{"encoder_widths": [64, 96, 144], "optimizer": "muon", "final_lr_fraction": 0.1}
Rows from block 4 of the text encoder of a small contrastive image-text model, named by matrix and row number. Rows with one number belong to one neuron. Each number is 128 + 32 x the weight over its row's rms, rounded and kept within 0 to 255. All counts start at 0.
After each neuron's rows are labels from the 100 texts, of 14848, where the neuron reaches its highest value: "fires on" is the input token at the peak. Only what is clearly more common there than usual is listed. The data: rendered made-up planets.
# fc1: MLP up (text_encoder.blocks.4.mlp.fc1.weight, 1024x256), inputs 0-85
# fc2: MLP down (text_encoder.blocks.4.mlp.fc2.weight, 256x1024, transposed), outputs 0-85

fc1.128 [105 212 124  98  89 163 126 111  81 141 163 184 180 144 105 117 121 180 174 162  66 153 115 175 105 138 123 112 121 135 143 131  98  97 130 159 181 166 141  94 104 197 180 134 155 100  75 111 111  95 153 144  91  97 111 149  94 145  86 176 136 167 101  91 105 149 146 114 134 182 121  96 156 144 125  84 135 141 136 145 125 125 142 126 145 120]
fc2.128 [142 150 134 157 192 133 160 199 128 168  84 138 131 140 183 134 126 114 130  80 194 128 137  61 131 104 128 121 110 144 143  73 118 141 130 106  93 110 104 150  62 110 128  80 119 180 114 122 133 184 100 123 161 146 122  92 168 150 119  73 200 149 151 159 138  77  98 118  92 151 125 189 105 175 127 157 101 137 152 130  56 156 142  84 147 136]
fires on: "lava"

fc1.258 [127 172  94  71 125 127 112 108 135 133 153 124  94 116 108 177 169 181 149 212 107 192  99  84 100 132 171 124 150  97 181  97 149 141 133 128 122 166 126  89 157 142 185 139  98  76  98 107 124 115  91 155 105 108 134 161 114 114  57 108  97 140 115  93 131 137  99 133 127  91 146 105 167  61 114 121 163 132  90  90 127 133 115 131  73 139]
fc2.258 [124 141 147 128 170 122 102 139 159 157  71  74 161 114 157 119 101 136  93 104 132 124 105 132 208 131 152 146 120 130  88 126 100 171 133 123 125 146 137 137 102 124  33 174  96 170 158 109 164 174 155 153 142 141 173  61 123 158 148 126 109 113 189 153 156  74 152 124 109 119 107 116  98 153 213 158 119 106 168 179  95 158 122 145 108  96]
fires on: "<end>"

fc1.386 [ 89 103 143 120 144 180 159 132  96 151 152 101 107  90 149 218 137 166 198 149  88  83 139  78 140 132 150  90 110 132  60 122 134 180 153 139 170 127 141 153  89  86  87 135 116 141  81 129 155 105 232 152 100 138  77 184 152 151 103 158 160 108 102 125  92  99 114 114 116 127 112 141 197 163 144 133 114  92 131 139 119 175  89  66  77 169]
fc2.386 [119 120  86  91 118  61  95 117 169  96 145 145 109  92 138 115 151  76 146 183 178 143 155 137 109 142 164 111 109 123 190 133 120 113  79 188 148 139 129 124 152 133 132 134 140  78  91  81 130 112 148 129 126 125  91 160 224  97  82  70 166 110 160 146 103 151 121 131 183  93  72 115 106 140 146 133 103 127 125 133 176 162 146 137 171 133]
fires on: "with"

fc1.269 [ 77 193  83 134 122 118 127 150 119 100 177 127  92 133 127 197 125 157  72 105 109 126 125 173 105 154 130 144 108 168 120 140  99 131 111 138 146 153  73 112 142 146 170 112 159 173 154 174  92 102 116 157 112  94  84 121 115 135 186  66 157 172  97 145  96  90 194 115  82 106 111 186 165 167  89 126 139 101 148 112 153 122 111 142 115 137]
fc2.269 [159  77 116 135 135 151 101 149  45 111  90 110 184 135 130  78 169  81  65  79 179 137 160 114 173 118 141 136 120 108 126 133 132 151 138 209 141 127 158 120 116 172  98 135  87 107 155 134 154 173 118 147 112 143 163 135 202 158 159 182  70 100 149  99 132 161  76 130 141  88 128 161 142 168 151 101 107  85  97 134 138  81 116  86 119 123]
fires on: ","

fc1.100 [119 122 127 187 127 121 165  99 184 154  81 125  96 152 196 154 170 116 121 160 140 135 129  72 139  97 187 140 132 227 122 147 155 148 120  76 175 115 101 159 114 119 132 114 187 167 124 159 103 157 121  55 115 147  68 140 131 160 141 103 110  97  96 158 111 106 187 158 100 145 118 153 116 123 185  93 125 182 160 154 147 137 137 128 101 124]
fc2.100 [ 82 193 160  94 162 156 153 143 186 169 166 166 125 127 143 125  82 180 148 123  93  99 211 110 141 126 120 184 113  95 125 122 128  77 117  96 131 118 108 112  80 121  80 163 171 130  65  77  97 117 121  97  61 132 134 149 176 118  90 178 147 134 136 162 116  86 160 128 135 138 154  65 209 155 125 157  82 110 129 120  77 166 133 125 117 167]
fires on: "lava"

fc1.641 [133  72 151  96 113 154 146 114  78 105 114 111  84 115 160 101 117 143  19  92  99 113 128 104 112  67 140 151 169 103 125 105 142  81 123 133 135  97 133 125  61  64  94  70 103 164 156 131 175 147  89 115 174 127 107  77 173 161 157 146  95  77 185 121 100 125 119 198 127 126 148 154 167 148 170 109 100 142 109 131 159  94 166 160 177 141]
fc2.641 [177 104 170 118 146  75 154 130  96 123 144 132  94 156 200 128  87 146 128 137 141 123 156 117 119  97 132 143  93 129  84 106 132 126 189  87  63 139  95 144 147 157 136  84 124 172 120 172 167 144 137 116  94 119 164 165 115 132 166 134 129 142 152 107 150  88  77 107  87 110 112  91 133 105  73 124  80 102 134 178  83  99 117  91 117 149]
fires on: ","

fc1.154 [ 96 169 124  69  69 120 134 116 147 136 168 138  81 104  66 124  60 184 141 134 130 137 148 180  70 170 109 175 106 107 159  91 148 103 123 114 157 141 108 113 158 126 184 133 154 115 100 105  79  54 145 188 148 181 146 151 125 122  94 174 131 161 147 117 109 117 115  99 114 149 122 112 207 101  82 124 118 105  63 108 118 162 112 112 143 110]
fc2.154 [141 135 113 154 142  92 110  84 101  61  93  60 172 102 131  94  63 102 139 111 139 115 136 123 171 107 132 149 169 132 130 152  82 120  77 114  91 143 123 178 128  85  91 123 135 144 186 149 172 114 171  41 102 133 176 125 127 100 164 175 149  86 162 113 144 122 142 141 116 138 115 101 103 110 117 137 114  89 197 152 130  92 118 103 101 153]
fires on: "moon"

fc1.43 [111 102 146 106 155 181 122 229 194 142 101 132 112 115 112 128 153 190 144  87  62 152 126  97 101 134 138 112 136 160 154 133 132 148 110 167 183  99 101  85 122 118 143 124 117 137 139 106 131 152  48  80 121 137 125 135 148 132 105 123 146  95 135 130 139 137 134 160 110 154 127 166  98 152 151  88  80 192 118  81 137 124  44  95 117 139]
fc2.43 [166 182 142 131 204  91 159 132  92 138 138 148 109 160 113 129 153 156 143 130 154 152 134  90 149 101 132 141 154  95  90  58 134  95 127 104 133  97 118 108  77  99 159 116 159  99  93 123 106 177 215 103  92 131 163 115 107  77 136 109 119 125 134 127 129  96 129  90 120 169 117  99 119 158 158 131 138 125 119 112 142 113 188 129 136  81]
fires on: "lava"

fc1.314 [ 85 154 122 100 150  91  92 135 130 130 173 155 113 137  79 177 151 179 119 152 113 175  52 161 146 141 149 132 154 125 153  51 156 112 106 113 143 179 125  98 152 112 211 152 121 107 115 121 109  98 143 143 128 140 107 131 106 122 124  72  82 147 120 106 117 153  76 111 107 104 143  78 148  59 112 113 164 133  67 169 108  96 159  96 148 116]
fc2.314 [120 135 106  90 160 119 150 151 130 122 128 114 158 108 137 149 155 131 125  87 121 106  87 111 182 162 132 128 200 126 129 147  64 110 125 118 139 100  88 159  89 140  62 163 169 120 149 118  79 110 106 162 131 114 133  68 131 165 133 139 127  88  97 186 117  83 186 140 101 126 162 127 112 152 131 133 105 124 200 128 117 140 149 159 119 106]
fires on: "<end>"

fc1.199 [129 125 166 124 129 197 115 141 150  93 174 165 120 165  97 137 152 124 140 141 147 114 101 129 129  77 110 119 142 159  85 154 164 141  88  83 139 104 137 148 147 142 153 149 111 114  90  98  84 129 133 128 110 183 158 171  99 100 143  98  37 106 104  70  91 154 131  75 115 138 108 130  66 147  93 106 151 146  52 126 203 171 116 165 113  97]
fc2.199 [108 138 178  97 196 148 148 139 171 178  98 135  98  77 146 103 140 177 106 102 121  75 150 104 112 105 113 203 157 135 105  79 130  88 194 117  91 151 155  91 107 116  51 173 170  89 108 116 122 153 126 124 147  90 129 101 105 122 179 156 166 174 133 154  85  78 145 153 123 114 162  64 174 148 149 142 125 169 150 123 116 149 195 131 158 148]
fires on: "lava"

fc1.501 [104 176 125 121  64  96  90 137 118 138 165 109  89  92 159 103 153  90 101 181 138 107 113 105  91 132 113 161 134 124 135 126 146 132 174 117 133 139 102 134 125 114 160 103 189 107 143  79  72 102 128  83 120 127 156 150 114 180 128 133 138 176 142 119 175 168 156  98 150  93 182 145 196 166 168 108  86 165 109 108 173 196 116 115 107 165]
fc2.501 [116 112 125 145  82 129 129  85 160 116 159 135 129 117 104 141 131 142 230 125 119 134  94  94 176 147 121  94 122 151 143 128 175 135  88 123 131 108 119 156 157 123 185 151 122 153  57 138 109 110 145 108 109 165  91 102 146 115  46 115 139 146  56 146 105  69 128 127 102 102 119 166 137 102  82 114 172 107 182 107  56 141 103 162 144 126]
fires on: "with"

fc1.109 [157 126  96 118 205 107 189 130 149 114 111 183 167 133 136 127 118 173 153  69 139 109 123 165  93  95  88 183 134 131  91  80 207 115 106 191 123  81 132 111 127 117  92  83  99 178 108  51 126  69 155 140 141 107 134  68 119 134 138 111 109 139 105  86 120 149 171 125 100 155 159 177  99 123 123 139 131 137 142  62 110 143 164 127 141  85]
fc2.109 [114 134 136 126 114 118 150  94  43 114 125 155 118 112 120 112 189  90 168 177 160 124 123 105  69 126 141 116 126 146 139  86 138 130 105 107 117  99 104 109 144 153 151 102 100 139  70 118 113 117 110 148 143 147 172 139  98 100 120 126 125  99  94 119 107 125 138 129 106 102 110 171 117 125 130 115 179 105  84 146 198 124 158 105  77 163]
fires on: "moon"

fc1.65 [114 100 110 158  88 193 162 107 127 155 164 130 110  51 106 107 173 113 177 106 117 134 113 148 125  90 134  99  82 151  83 120 161 131 134 124 141 143  64 131 190 134 111  97 105 131 126  86 129 131 144 164 123 158  87 162 143 173 140 111  93 116 177 123  93 141 144  74 110  95 103 198 116 123  95 138 134 114  72 145 125 125 138 129 136 136]
fc2.65 [100 119 148 131 128 145 113 160 179 147 115 135 118 114 149 167 114 129 102 117 112 180 116 129  48 222 146 157 135 152 128 124 144  89 109 129 129 141 195 117 102 108 157 122 137 101 118 105 103  79 157 104 121  82 151 137 121  99 142 151 227 158 136 160 160 183 128 185 128 122 155 109 155 142 142 115  44 146 123 142 142 136  91 101 128 128]
fires on: "three"

fc1.95 [ 52 132 143  72  79 118  73 183 115 125 136 146 152 199  79 149 139 198 193 160 100 190 142 135  91 173 133  89  53 128 179 109 131  99 125 119 157 145 134 110 113 153 223 122 130 139 134 109 111 110 150 136 114 113  83 120 102  99 103 113 167 128  73 138 100 143 119 150 109 148 145 126 158 108 101 114 174 140 128 148 129 129 163 126 137 138]
fc2.95 [160 155 122 164 125 117 120 128 139 152  79 126 176 150 161  76 130  96 168  55 170  70 175 135 180 111  91 120 142 128 131 156  76  75 128 179 100 141 126 136  60 162  59 106 126 183 104 122  91 169  63 148 153 153  71 101 162 161 188 111 115 124 182 170 158  80 145 113  95 144 116 160 111 213 146  95  74 130 124 128  93 172 153 158 156 116]
fires on: "with"

fc1.159 [ 90 136 124 130 123 189 133 103 119 186 189 154 137 125  98 139 107 122 157 155 149 186 108 146  95 151 106 158 100 108 201 126 139  84 135 143 104 147 134 120 123 144 151 138 156 161  87  96  68  87 102 134 113 123 118 184 152 138  97  89 122 145 145 130  94 136 112  88 106 158 111 145 204 169  76  84 144 133  82  88 122 117 122 142 105 185]
fc2.159 [167 115 151 137 146  95 142 131 144 147  71 159 144 164 186  95 132 171  62 126 135 118 133  78  82 169  97 109 173 168 113  97 126 120 177 141  96 139 124 188  89 136 135  49 114 193 161 127 142 130 158  96 122 125 139  69 148 179 175 107 152 123  95 123 119 114 167 165  71 150 180 134  87 169 122 132 107 116 160 139 142 132 107  74 171  86]
fires on: "lava"

fc1.321 [ 87 138 168  88 138  88 159 155 138 119 152 165 147 102 121 171 162  65 167 116 160 120 130  90 141 151  82  80 157 182 119  88 134 143 103  62 103 129 128 189 134  78 160 103 148 123 112  90 112  75 186 139 132 147 105 141 138 104  83 103 103 175  74 114 123 149 194  89 183 155 151  90 127 104 117 125 118 166 116 127 127 143 123 136  79 128]
fc2.321 [168 154 200 134 112 155 104 182 143 153 115 105 115 121 139 159 134 145  93 162 122 124 139 104 107 139 140 209 142 132 134 109 100  94 111 126 145 143 130 124 107 168 141 132  95 167 158 170 135 143 131 157 106 128 152 137 150 131 177 142 175 164 163 143 118 153 121 153 122  96 109 159  83 146 197  76  84 104 107 178  72 105 124  78 124 138]
fires on: "three"

fc1.671 [159 119 123 133 148 168 120 121  53 133  96 140  59 127 145 138 130 117  96  74  87  86 143  69 145  28 180 157 160 116 140 154 118  47 117 130 180 117 102 142  64 118 128  99  97 142 106 160 165 125 115 135 112 136  78 100 184 129 153 127  97  68 136 104  79 152 100 163  59 137 174 152 159  77 108  78  94 161 182 115  88 103 129 137  99 151]
fc2.671 [113 116 165 177 138 124 142 148 152 134 100 108 155  88 202  75 110 123  81 146 162 122 196 177  97 133 132 135 113 107  16  97 108 173 170  71  82 129  97 152 170  75 157  35 145 206 142 124 190 154 146  98 162 131 136 110 108 139 187 141 164 126 153 123 145  84 140  54 190 129 135 143 107 185 151 148 126 131  89 142 159 135 146 130 158  96]
fires on: ","